Weights of a small image classifier.
Data: trained on rendered solids tumbling over patterned floors, 35.7 epochs.
Rows from block 2 of a small image classifier, named by matrix and row number. Rows with one number belong to one channel. Each number is 500 + 40 x the weight over its row's rms, rounded and kept within 0 to 999. All counts start at 0. Numbers have three digits each.
After each channel's rows are labels from the 100 images, of 14848, where the channel reaches its highest value: "top examples" is what is common among them. Only what is clearly more common there than usual is listed. The data: rendered solids tumbling over patterned floors. In brackets: how many of the 100.
# convs0: first 3x3 conv, stride 2 (model.blocks.2.convs.0.weight, 192x128x3x3, each kernel summed), inputs 64-127
# convs1: second 3x3 conv (model.blocks.2.convs.1.weight, 192x192x3x3, transposed, each kernel summed), outputs 96-191

convs0.42:454495485500455458526495487512453526536501456565478477526537480480516495482499511540469499527490543522540501474507508481460514453515517430515533480587528508437464482573519436539481483521496448
convs1.42:514506453559514506493366487427446446475481476484538475432446544455483524501487483501482446534543508501537507463470457472409482468426490440532455484499495495454484506492475498492498404540484472417571569513540483465531490495458519507466476363477511529545472533465443456542532586504525428457
top examples: dodecahedron (37); bumpy ball (37); largest object: bumpy ball (31); largest object: dodecahedron (28)

convs0.43:479560521498449494535444481478497438511481454538584468514534536451474540565473486456497511501494535506490494408455540491455500501478547502475483466454412442403503510544540462472492470495503486
convs1.43:597525531551430491432436515447403539542504422520440529521508484521452540570484514495467518503475486503387575415517541478474543446530510505497457427433443457467556509517469481482511472457477514448495579559543555472532470540508466451542509475480493465548519429495460428515505537517539514500
top examples: bowl (33)

convs0.156:483491513496484470500496518504443495557493524471455548524468476535506636489547539420466453444512572531532484485501508475468485471536498456513400428439529441559507485481491489487481439451513627
convs1.156:427455516497426435476451489496529471536508519482482532516464494479500487528474446502529516523481462477423490529475511484461521457457398455571478541450513497457507550514509447481517509486460467516520418484462533483503463468516518476559473540502479480425465480461384596461448439490520563499
top examples: bowl (43); largest object: bowl (26)

convs0.36:464479526510536504479477584541509484444551592447477482445463455630488577509480470476515487479442433486428534502484526519448503481546491482513555434481477483479517565444455500488502481489499456
convs1.36:484371591541491513431568514514505450451483469513452444556540480513456533444523513446466528467474515532457527488401514495551533560549572492447484463471481469505541541508486392511468620479489474454492457487530486465521480501480418499484543476515513508545463484532457489535460471543502520461
top examples: capsule (28); cone (26); pyramid (25)

convs0.76:535487453590566530521496450476483465511514404557526449408480506598506466481483482410581472432512491519455541506363510522460527463502475395498471461493462494498491531494529507527453496506574491
convs1.76:508473545486495509483490468450485548453506491524486483484550526482506478494490499437444472434512605475485493443463602573469482461540516517494472476496518469518511557544529418491458479518506524536475443447498574479493494551479507552507514471534464522487550480504573504586441504493533541494
top examples: jack (55); largest object: jack (37); cog (28)

convs0.191:515482585445546514479488535431485445522501468547542534526522510531530506487522536564484422439537524522493518453431492453489530442524484384570514400509519567435460514498450516476452501460513464
convs1.191:503502512551454488523525438450504499419470461514413446533532423481484503530529475413457498493508506545509515572495464505518480453559477512528487521493524509517517520519548444541463471479491534533501451525514480522503420516466455333543499452560502565540476482482482485498446499528507517515
top examples: octahedron (28); pyramid (27)

convs0.189:524503413476485542494500528437500481483449476538420505475505559490507515533484520465567476484527490398500541448498499503548496498534541492460555530468491449511563576482543473529491520545509488
convs1.189:537442468469451475508467487556557433536528464507534497473504544458585554478486527466466469472498476430497501526453478593601454530449428560507589491537418569438475510498529579442508522528455448542468559480493433547463562483475497551493490539430546520458538457477453575509408479501467489495
top examples: cylinder (48); largest object: cylinder (28)

convs0.119:498502502545549493469534474444538498471485489482421512512506536536439506515534532506504491470479522503575492542488576511472465479495468437488466491484511588476527488559545439483498486495568527
convs1.119:520508507514484471512456465426523476555545432440446492493473538502497473537503531522498503533490477504499506428530471579427449459460518477425522551520501517503446518504488493497439449459508504530480490559462454545510482521502496420536483504571421480496550494488516529565412605451433472511
top examples: capsule (60); largest object: capsule (26)

convs0.5:526499422431505537479487483435534483496476548525517478506518496541513535494543491567539469511515516457530494522434531526465506484501532478552511495525422475491535474519441466470376447485453432
convs1.5:454476504508511489494595491474490594532439484537583502428452506511452497481519501497476504517465484525568491495421510464479503595533484507427484483480496431519524454530481461491493521581491540493511462588414525469462464458490497557503519441482436508528550516421453466503556488477480465517
top examples: dodecahedron (54); largest object: dodecahedron (46); cube (32)

convs0.51:523475407473497491440516608445488441504506499525478555578545416531535450495587504579510474520460478515492391497506533434571531560496502474522422504546435504440517480481435485427479511467440542
convs1.51:484462473572516547587569486424472501496482457460481561481501423566513505549405466487471497571413455500486463528530482557462518512452509572529542506485509510523556434562502501583491546511493507506457475518435534523523525526440558534479544476518465598437535492471557479554504493483471465496
top examples: chain link (29)

convs0.99:440470481478532437577453450525515440505565497513573532508516507469425468465532507484545458587493516543458532516555532520479502475463490497504515460524472616484406548506510527523475459500605564
convs1.99:456551503406456463492392475542497508435492459525451476514506512466553568465494473476462485508521535417493526526488495560531539545494558484354521499517432490557498520512506539532501479514577487504492538429570453485499487531466443495441483539525391477517476568599482586540528518496481506472
top examples: cylinder (42); largest object: cylinder (28); tube (27)

convs0.8:479515426482512536473447399536489435433539495495545457454495468485480534465471561543484502512535547556566407519508536492447480459519508504545423569448511501511512528562519480519427471523534566
convs1.8:465541499508462484524431408548543474430457460511475477460441543572469524468455518494538497516524531474562419514523499460494505463432417511541479495469523541571413499483469512530524470450493521494465448521452480469475400500563537509502549430489466541394504490532540527524486495523511461466
top examples: dodecahedron (29); bumpy ball (25)

convs0.9:518490513474534551475495497428468552526396464459482466520385479450530466502485472469493478497498544439507510472539491395492521464583503538479440522488481574525558504524493513451510481457505486
convs1.9:498495423488496489573531421526518538427486457486448490530545477464479467543470471479561514471496512473520517452507461497403544488498470461537503509508475511535525432514452527487500443489446483517490516514409500513497397482532461487478368476490551513416482448461528531478479495481484506432
top examples: star block (28)

convs0.112:463513542479466531509462478515530461549494498439417525465510537542457461540461509484527592493492520567533535489507541602432502537556493539530488454525483427406472433493470507589463474490551533
convs1.112:467575481445574516531480515498491523495503467538435438525533485480460492551471525525497504504512475536522433463483500464499470495493440488614545500454506461530516535512444496462517525545509522532521441528465585509467533538532552434546515503568451505487503447518441500476511482484508493572
top examples: star block (49); jack (44); largest object: jack (27); largest object: star block (26)

convs0.72:415480485526502511522429462470514448512531561520494528472468518490451505524488561536447522482512525499493478530454520501526493511454484453546454501496465475468440472478545521511468485439526486
convs1.72:458526525516523485549462466506494495573506479431545509498541570532493474504470522516511451564538427456473457473552489545485482554475628464507510513451493492569422486454481448487496477492547481534501501490449492483502458519525597463492472506504435471439535492496507491501514516493501469523
top examples: jack (44); star block (33); largest object: jack (27)

convs0.60:432499452461509562447414521499461431459528503497419552497491487585499514522429511479548404458478504538531458490535545444501479470463393458502481518524472491519483476533475538523481509458480506
convs1.60:432538498559501498516608518413513489478497479463501527400462466532544501502503470540495539510514503519490467507421500614506497477496532454479488490475455509490508474514456415528487484510467559492545461498520500464467535493569496512481486523534434569468454437479432484527557504445453560467
top examples: chain link (51)

convs0.3:412464499543505481517487469502519513520501446578453534469458483444410559545444514517575594573460497545575454461492518497480504517487458521553467539507516434481475486532510441637495547484519484
convs1.3:471509466486471479528416511468509565572489417531425515456519549504531434477471513509528457547511467471548423528513576543466486468381441509498524472477497510564425533489521547520486436516500519522480484583477501480546425539517525463496511517550487474482496494522565484507442464536516511508
top examples: jack (83); largest object: jack (50)

convs0.176:514503473505505496458474557472426541515470490491541521444469488548586550471507513427510463506532492524544527482406541497507560434502475482512476508430424442431432459437563450505498478460518455
convs1.176:553492486448575464430468445480540583503497490594449478505485480476486524513503430527479525417474540525474580515405514463491513521530463562432523480507505498458556529521523496515533453478521509494455455481569475506486462550457501457539506468457611422454544514515550516452532509521455472484
top examples: bumpy ball (32)

convs0.187:492534496518481489578454503513475467520488422555546480488482452452485592527445484496522478469440534467561523471510505492521472545522541505517433436478512471435494460483483539482426509604610514
convs1.187:472516496480496517478394513464499549456505497522450463505449503472516537491526523477481479502466520530478490493509518562495529463486431522535473499504536517457488569477487531519409493518520528484398557535573431465536509488465452463524527503474554434452459455557441507546466519589551489487
top examples: cube frame (34); spring (29)

convs0.146:507540492500475535512524462548544487528499413537557481506559491478396543496536493469443425429467424449508516536537468590465438491423513504480576485516413520576469411459480491477510499456485496
convs1.146:436527488458471530524463397429466470449511472543498481444508496521554522523543500546445426511584518528512467489481465499548475554537478490508507459536511485495506441484488526431401443536522434474565563542465488546519407549410543524499499478490458522486434483433417475560490471485536468474
top examples: sphere (40); largest object: sphere (25)

convs0.26:487500547479487462496476515518490541507482509509497518399461472537470495478555616483531492432524483569449536457498507551492493458461525507504477486511411517505431509489583481541499504449540467
convs1.26:508539463517502508500474458456567480443478469508507640513480400488498489532480490488542552479463532461492502487397502434531483502521441464524516487499546484453471609463567496520416531547493507521424525468526484492516597492485493447498445513496526462543507509428512508477432543497472548497
top examples: cylinder (27); octahedron (25)

convs0.109:520482410558538442525476567500464494456447521480454474493417504466512479443476608475505504510487514498476402475447474474527543453507483452462468499478457457534517459508465441503470494484458482
convs1.109:475507473498426502484465481438459555500494493496616456495492496501511557505543556471458469519520496461489544492520492465426508574534494511521517508498468491436435521466532513541502488526474547518530511511484536419464454438523468536462509508480574496555499489494523555485481511496525417505
top examples: bumpy ball (36); cog (27); largest object: bumpy ball (26)

convs0.83:483548521499527481474469475489547547519463541522516471509475548488517487503576577518527553481490503506519586447518488550536506487522493483526532463431514474504564507497478496513526477475502460
convs1.83:481511480481500553469543549492502599498492479570518484528465480539523488433554463494486546498472507507485518575601516401385552479559594524506498518544472496429491472490509489459521487472459475447523499516441545510448490542545440497548510511434524517584485511540517486520628489477522508497
top examples: torus (49); largest object: torus (39); egg (31)

convs0.129:554481468603510429514530505494427406475490415485464545480493545471490490513500517473523459530501560573502447450487498511535540525508508578516524493558491520519449471474540454509507563633504526
convs1.129:559493461512494544459509476550536471538430511534430480504479517474532485495477538551528510520490418423533441439516488525510524483496477507502527518421530485514504518500519587527496485500498507469491444453540422418509499462501552542545513506544518464533511558448564563561483463424454506470
top examples: cube frame (60); largest object: cube frame (29); chain link (26)

convs0.18:468486477468489561550457533523470564517472510481398453469489533446486464515525480576514445512557520511473491543508537447538529421456503497531518508416541491519532465433518483520461520478428487
convs1.18:547538502423448554508528537499508440517481516462619582514460541530462509499505459509482504551522457447546519495495499466389504475436466444549532519410468503561414455475477407563518444491491483449580478503480452491476462522458492453493448464487462514465451500491443471500524419489479483504
top examples: light from behind the camera (53); sphere (52); largest object: sphere (40)

convs0.6:472529521435465472440500498492498586510563515469513466561463506451482514426416499539491533524582527451465446598507474499523530509484454555464507466455445457542487472584507506454508520568441507
convs1.6:435490551472471443471532468567508463531532500464529470455464519490475515447485532474437478520465451466453478490487439509486521517462501539517484478495557514528485531479447417487529492500433540542515529469491528561414545561527592477432480463478454508570495445464439408602492512492520488437
top examples: capsule (27)

convs0.67:542524480514487528474417486476452502502505493488492502453486515450508471533488480496462501530558484499526553578479520485419515532493455511519541419522455478534524469415482546508564467443433400
convs1.67:412437498453459514482492498479454472477481455528518490426485537515428480517460495504444427491469496483588466488530436500448431505484466452472467533469527501485481495470564485498485505462543456521548486471475463471520560460467536453473388498470447495510480498431535447509506568420476487444
top examples: jack (32); star block (30)

convs0.168:488499459488513491487450460501414468506582526474502529471506507466547504523513470519511490526519474404524468509489561458529456500431490520447506590513481534459516482434514528499507473512478506
convs1.168:482488430487487538585432523496507629478533431520398519478528448484497462486493488449478451532461482547441595466516524463503563542510482509461533487449469458489546447468494498456472493532459497510504474581539580534535471511525485481482455517514406502519419551519442483523537476496560585449
top examples: cone (40); pyramid (28); wedge (27)

convs0.186:504517417500589515504510496589524516524464479544545502518565550502446502457475546486568447499466488544539502424536488489462507457449584495469484488493540522458527437574486534493518475433515509
convs1.186:524503500481506492506434461435468479470473474496478448489474518489492529506561456520548561477563499508447484584442421579402437443534440521538492520496510485565456509511535516499497457470488575396471540507490484497503493513506502411511502484414465510460520466487477546504441525453506476559
top examples: light from behind the camera (51); sphere (43); egg (31); largest object: sphere (27)

convs0.174:501499550412518586503477524481464519486576571487523465487495448414453536527431478452497476492549453458566478570492458487485448494471489511539472534442517472468494464483471529489427479545520429
convs1.174:508491504494547504550542572437573557565557553481485565494520581440525463468517504539554490561501464588530474511482498484512543521456571493522539519513550456454464512493518425496471479631510460539539451491518524490505494458471520520519558443510501503439445494555534445541524516552527554513
top examples: light from behind the scene (81)

convs0.107:485497465490487492475508516515407473544443500446580520474516507522458475485523569484519467475551509466490489465488539493428540511544469527463504561515456544474547548614481501489393502440420490
convs1.107:540549515462482470556533527497496598473508513482521478537425451556564438515553525545545531520411512463533499494454464541456427515508541500412533528500490530465479501565471482471538511543478484463524576572468531481536559513508460584416505488452505488540581543515520482508515474462441538525
top examples: jack (57); star block (41); largest object: jack (27)

convs0.175:481534536473491467491439470506533495540513529531472488481421464526432558507503526431505446484454457492470419539460478506456518552563520559541446499542482523433549497496492563555475492564494470
convs1.175:484479499485539554500565529583516442514490464535574500515496558461468493506548571477493494523448512507494511495590476469530518456481489549477502521471509481556510464520508494488451519561519428463510507567533497510451511502487491573504485488483500496388580445546447490518454450531547519486
top examples: star block (33); jack (27)

convs0.66:520541480459490474505477534480373525463424555482522442496425533499512532467529491567463533511534452555503516545467415489531577517502466492469485469559476457520527580497569455405515509516483520
convs1.66:496499477540490505449451468539526505484479504504460501463481479511541418487467484525478512524471502411496464499501471429513481464484462517454447392490604514485522487443491556492458479485472524507542500479542437518510541474537553558513508456489571439523459516496536514480555478480561473463
top examples: octahedron (30)

convs0.153:434508488499466526541461453505441468545461520515544489533496481505509451517457488531449557518602537502504476499454505481488568480526457518528493523472448501467523544554517553449472503477426495
convs1.153:513530469443449500478436499439438532505473524476577518558530601538510453501516491523500497528489518517621471497506466447466459561483511473487517476511496498557526489506491470421469485502537504446602527413497559511543455561522601571445484535463443450530577477539504489512452455509560453498
top examples: dodecahedron (27); sphere (26); torus (25)

convs0.29:469472449493520454555463526466546442470436493503529447489508471501460498463443529497463520496484478558480567474499493521562481495459434529569550503483486560425577534468522525496552489523497503
convs1.29:424528512474526568479410514531517461498483493515491555545495473512610533448481434469574527487446522473443532527554435508511482494505498492477456503413498488495487481469499601472519540509512482457489495410511401477492502487474471488428485536495455432534463464487491524532472413536441528421
top examples: cube frame (38); torus (38); largest object: torus (33)

convs0.185:528497486505494499540522581560483476547462516474405608476502437483469558481495557397519520486517448488496497509496503463470530440532565510487454495521462497447505450496531478474447460512445501
convs1.185:446425524473461480508446447499501439408484479504508549515525441483456448522425490541496441481529460522488490536449515434428473525528494427543469495509541484569464521475539448489474463528538506485501512492473483514538571516492492515501480529501503436476429490499469530525521464410484408455
top examples: sphere (28); dome (25)

convs0.167:494511498483486444513471523563407505537517499538494438483405488524500536574562467454561456476503557396505556521477554495465512490502496543509499444395519608503557570526456436509522495505487567
convs1.167:482515485422423477538433543509501534451457517498412477550439516588475573472511506552533514533484585452527390558569483482466537495528454504454469429505463471509506534488482452552479592457491501511477456488488495482467497557456537532480528458492552485466451465523491492453448465512562516471
top examples: bowl (33); tube (29); torus (26)

convs0.16:487527415456469625533516425454558536468524478495492469491526424510516556508465439460474546524514521518475527513478554504565444521445468482519522483513461436481505552496520462479434538446496458
convs1.16:528464482500486528471467514464560531463507460480488427470458598507527473449501440416446463500488540474515497448473484513512492497502538453416518516518426532549476491540466449455475405483454533574513467501532453507518440504498449476496513483411494490465502497481524451449492444504533472492
top examples: cylinder (35)

convs0.163:533554435495542530480467570521463533500424547499453489533495525565495479484510429470480503459478503498488499457477479558581503569492529540495546527525539502462515457501495402442439537577497510
convs1.163:449505535482490557513540536541488464499510516500515555492548499434488472512469503462463516440466505517541534509507589483527485516545501496501488504456574492489510539480526503523486453477494520467466547416434458414492484502475480556537527500429562507480552534523503447477463515547469482474
top examples: spring (33); cube frame (25)

convs0.137:447525542568496488545467588522500436562509371467502461479475498554519541493542437487481499470457503489570496496482493529518561481551472596452452544505475499446583488517502454512436533569508456
convs1.137:448545490564459492525505511522529490566500442489509466503528516478495538464468524492496523536484506482547421541548561459492579558423502550530489493439530540513554521457521607516510491535484418517533514431518483446441474505505537600473443474507518459533580478452572455527446534524492527435
top examples: cube frame (50); spring (31)

convs0.22:498533504508447444448557538550509462495470536509428532539524497567449482462463419494500448506565536489456482504499486481443482487506523490520521500518513425466487507557526560490526513481514542
convs1.22:487519468547481496451437501448509443455523548501405479526479436445465508564475525550500467505460455498463561451481413496551532409521428479548553499443493456499485567535520393437546460482493491494445522493531467470560547523548477447499484503511461498507473501521447479509487531502513517516
top examples: cone (40)

convs0.130:494482521494507552585484608531495514477469519505468488457460402507450559520515515434510435433538478526464486484488482561599487537475490525487499494533456484521587502475539485480513529522569442
convs1.130:476464466525538510463549474582544428500519529446465529495502417530563472484468452475487564570549500490526496521459480430576476405543490459481519520522539483511495521456456597442466496488472478448474498501539442536505539459508487471535481541475581469525437427451484500492480501461482464498
top examples: cube frame (51); largest object: cube frame (31)

convs0.24:489512466471502544488525529513548475549487546514482476471429511540548514543578513479562478465518531497500530484551504508540499546531516496509488430462475443525535447447520594495502489524451464
convs1.24:456476461490546519491533468496503540408422465557522478551487485576462482506435501499465607500493495472525541532533503469477508511549516503602520421537451463536524471518479470451491455467463465437534551547488505507517459559502447542563445448480527512461499510494496512465479470520488493473
top examples: light from behind the scene (59)

convs0.106:423458515395487531514463466452501561475502513505442506481521477498469545506508449464520534489516516536493476518469466489484441549520484563569543476555521519440509483418460480447554524480534476
convs1.106:470511537501505472497555542521530510477433465476432498443511436470492423476487450520455472484498414491497492494464517430553506506463500544552498525516478469437524420509470489495435489565521526526452464458483446420530535455472531469533511509468530567452553499542507459417502405463481552493
top examples: spring (26)

convs0.172:517522608475490497528519460460502497504479547495508490544484511527483482515524460476480508451508561509527516499514483523524495490490480452493469525464488518453458543456439593436555479539472379
convs1.172:489514424514500555499418508453465468494509509511495535497543578410556515507497495436535472502488479524500487498522533444539532534521500521518498479498495453508549524464522509488454501554485472522524472484580473496568466441446491425442483514509481451568430514511455485497574466535587575431
top examples: bumpy ball (51); largest object: bumpy ball (33)

convs0.127:512442466509474470426485527463489433521537480415456543504530517487479477499486562461521476503545512517495414445507521473458508504549508498512489460514513495444476471505504489528535430574487516
convs1.127:453592466539501476577479524492500432509512471436445527566543415499515473531544495555468523480480444505506505499559469447493488467449503457534519547496477498432500535482492469501502526546497515479497489506525484516565517456505485508507507477551517505518617472578514566520454468501466563511
top examples: star block (45); jack (33); largest object: star block (25)

convs0.136:459430530423488503488485464478524468538498557581418489478452482533454521556514493454500459558551492502498466485534477483532485478494497449532491460472446486477579433533488477496506494435514510
convs1.136:485499494541454513497444515519481525441475502462525479522518410564560441523488463526440454494508524495509513519501447427541476444501526472486495447521490435476439404522506470498492478453525510533530513450472489505550576482444517441485487534427561593470477484520538419488499474502485466482
top examples: dodecahedron (29); sphere (27)

convs0.149:542544539420521455443455511516452508497446476436505500487507472505443561531512483463452487488458464497465449499454510492458428479461510442507486452537521583464480573478469441504506463443425509
convs1.149:473454547515459502462513469520477513390506461464496546453473524551483488450472535480530402459538447547489469447465442517482449514547483524413445431396537498511463502504479470520488491473458495486431476485475484387474449450459510468476477492514422492461440433535506490476511468518531498482
top examples: cone (25)

convs0.139:482560430476456429477500531489482370495448532468481543488473511464533467467421574508480489453556449499510512502446461490442556465585458479466535429536453502487445486482420461567484446469517503
convs1.139:466478509469437450482420558458469527497564483520515544418535520474544513547478485437459458537566495469479486535494455492543483517469455536502495516545486490497496517465509509466553408467509536505514483501436503531492513460517446500500478530469453444489485471570477462543583528448502459498
top examples: egg (32)

convs0.148:509514505563496501495488475489433496500496467376538474452514465531581553506498475476483487484550508439436481472397576458491470493481463496469545493509466505491502516513473459503566469462529518
convs1.148:514457463463506511439392505409483578467489481501482392543580396447523487525449501520461540498484473468512466470510487496539523491500477486477491481456467453470557466487520478526469487404499519613537510432528488511483514528495513535455498555510562451453462429490584527562492536496473532479
top examples: torus (35); tube (32); largest object: torus (25)

convs0.132:537475503535505465539532456523510512533536434527491447450490428525447494492466455414541539515527553460425473508507523417536549471435513480465546426497509513512537547460523490468540471533553541
convs1.132:460455499453497484400421456477446508531512488522489469527427526477417498461469515515495475469472452440525419476543534426519541403482472520483484477480549458458479475466482489484528506584492465554442521485506465480469469515436540420479501477537559453515436502544484523498465566441458483483
top examples: bowl (28); torus (25)

convs0.178:575479459493541523403445448448567469476527477495587528514538457556529480464504472540511499489492436487486418498502511457442554460506452468552533408492449545517510440511474505507518455501450457
convs1.178:483535516544519492598523458407505497516525498438506366464473500497498474464502484429469464463485468466491467473518396538552523556427526498522469493513512519457470515512496485455496508495488502511489507458494515551501593479514480583486487453455535489489483467472492417457406488471488523473
top examples: cone (30)

convs0.103:515525462502472538501435471501517508494449474506480540510594534517490526481442501412474509405451504509570469499504460479489561504486474487516530512482482456523518427450560444482536463503434532
convs1.103:465437545486464474471455503477522438494538535506610455440503522502537537551506491489488437546479449480526449448470452568543471491476453500520461495467504490403491481518483488501466485541538457555511501446555463492459507523520493478432544490449504539414569477453526445542467537392511513494
top examples: cylinder (46); capsule (26); largest object: cylinder (25)

convs0.123:474496572464508501519440496481560557484475572558466429480474475517463530506501481436513534530498400502475475535512461553522513507477492503492513550495433497480438522463600467457509480586562490
convs1.123:539530488479501495458443469524479500529519527527401432509447431477427490503517469545533500538455491544459505465458502337512514435498451522542495463496530529428451528452518468484427511507502525473475536588461493491508532444462427430512582526533451491577464472464498466515479454484501494539
top examples: octahedron (34); cone (32); pyramid (30)

convs0.35:435438533478477535455510512509533480439579508506417543563485559498433498511526495470550515438502512466505516447492462588539398504479456459509494534458575530565556545470485551464434503557480584
convs1.35:488450479584460532507571537527530529542465488504455482460557475556555400480511504504526454519491505451405488486479519545505492503462524478501518512564522549555467474442486569520430473541455446452478448517445574507518586537552498488482457515474485524514410526482431518543509539519505444437
top examples: chain link (40)

convs0.65:508480597490490464531450475480496487458576490439503487484488506516443562466515476460422487609518486446471487491495439518526437499503450485549498503594412518479508437463545455531483457552567489
convs1.65:448467504577440464464507535461480468525508499512517497544510524531559522444506483508495528536528481551502529432453572458577484489475495497501536520499515478538525531466543590500483478505521454523528423534575477495469548440505508476488443451485496493533484501479433455549439510542506470460
top examples: cube frame (41)

convs0.44:462485592488451492535490458553564510464474504546511497514492527513404535490538452479477453591454444503511494495554503396451533542482501499541524579495457570522503455470555449518542534505453451
convs1.44:507493484525507464558551441450492440415513497513428461450425516480507509527497508476501450491486538470491443470515474472495516463484512455554551497511433527533428492431448412527486531554544517459466524569472477448506556490535515541472503487534459543529405498367567450484466410431468468470
top examples: egg (30)

convs0.122:439511401532482456505515486513441501531494492488520560534534555498468506557513506494571529506480499453521455451485549462432460557539511503436427405496490514575533556462465501508485437437558614
convs1.122:531467514429513466566448536549575530478497492504455491565481530466477402419480476511463460463525463434488427448554476494466476470502461537459499486534484468506545491532496437496510482450464515484460447453513471554447463534518607582456480483484545492487503499522504514474416482541453590482
top examples: jack (48); star block (37)

convs0.145:555476457472453486522533570488518507498485362523538526506521523517512578455521529479532505605529567494526489529449475508498482498504496604501512512527505482486527522489435584526484536532535472
convs1.145:474449475451509482499532488492480488508519481487448423410492494476534502470467536472520497482496522466515455503448508489489489450494447488526485494471515547485504438425471563509484552677508501524461481495535499418490544441549470543519480512486542476473489516475506519540516456521498526555
top examples: spring (49); bumpy ball (47); largest object: bumpy ball (32); largest object: spring (31)

convs0.128:482476523579483497475423575494412549466505510524556507545491490532583453475514487538410493494543483500496511476500530527572541536541607577517438488481405491529485524533499537523497542512515499
convs1.128:521496535583534502524565401564475441533502514488540481503529488454503519512522447511482459505441508485439446506462564476492517447529501483544501474481541521459451459478492514517497508453483476447418523458530484439493532493583550499525517469496479543538518490377510532499505487560508524514
top examples: cube frame (34); jack (31); star block (31)

convs0.117:508591487487488498516496473545512429511503544548535442544521436633476474536398499515454532471490474486485454469495542486454545474513548491512432509473458486481459450479530487512472443520510515
convs1.117:507456448500463493520558464487543447448495506495445557449508594558514490509542555469497473492430461456567399472536457544494510509486490516571506503473464509624467562514518449504499519490485433527555480424467544493497526517560500607501524543532436519455508512517488449479447505565498439470
top examples: light from behind the scene (53)

convs0.2:442487642499501548549450524542568503431525512562458473500470471514510531516483517538475562534555485549536485467546505555488520487499451481544520486487458494492471515503587530466477477505549500
convs1.2:504539484507460529542537516478466524465483492480420523547556440469504515528530503516520494509503546505532512496464547420496524492515438486552467508526487507489427535470448485407387468481554525528457472527559521562472471481532402420479537578536428490519437449451438491534400513496471452482
top examples: octahedron (30)

convs0.64:514532507547455469541543507494543462496466541511460483535481534532535531456448491459502651498509502516454505514520501458551486502551541535482477479553460388496466465474490428502505510493538538
convs1.64:451525478488545517494494530533509441516507538486540460450494486555427451518480443471486471463432418484574429429541487525453480532517487495459527460454510497542447495489481534491468540482475494477487517459527539478478512543518537572517441491460487541611527442504537437456543475480459521527
top examples: star block (41)

convs0.87:493546568500496477527462495521492550473500500491551449473555479481479470546478487512483495464462522485468493499454531480460586429571518477520491483465486529471492493493579444551559447494549516
convs1.87:504495536498535509529449452491559512475454566489555497553502429483491538523554460526462508480493454508533506450458469358553501510543398503504520509461535505516524562469484468532442540363491495464493521471466542534449530530448562526518500541508520474550492479493483465496477534459471504499
top examples: light from behind the camera (56); sphere (38); largest object: sphere (27)

convs0.59:514523508387468495518519516518516540536480521515497483527496537570539511454555539437556487460499519547549477528436521473417450529554487537574418464453514382438449471476500568582481512454543560
convs1.59:515514529462523452525460519512498446427505477531489564522464523522461486509405479556529564512493509532474462562477554591482504419522394500554467525518494499533486465442467466577490529464514503439471421557496516548451503478514357520460485476498542483463521510506494492502542395490451513510
top examples: torus (40); chain link (31)

convs0.95:447468493462474507510438560408402467526555468529571498495492478419431534546450524498491482565461471456514499512443488487485477534523465495465478526512493513466543566543503463565515488517488508
convs1.95:452506519513523459512524515539485532514503455479488551490472476590518432545429472535553523518599507571450453486503534474530599490471506504506440517504432505479452501476496539521537496537493435532465472447537512423491523489511500549473546518450489482514485519577482499479513454587551553495
top examples: torus (26); chain link (25)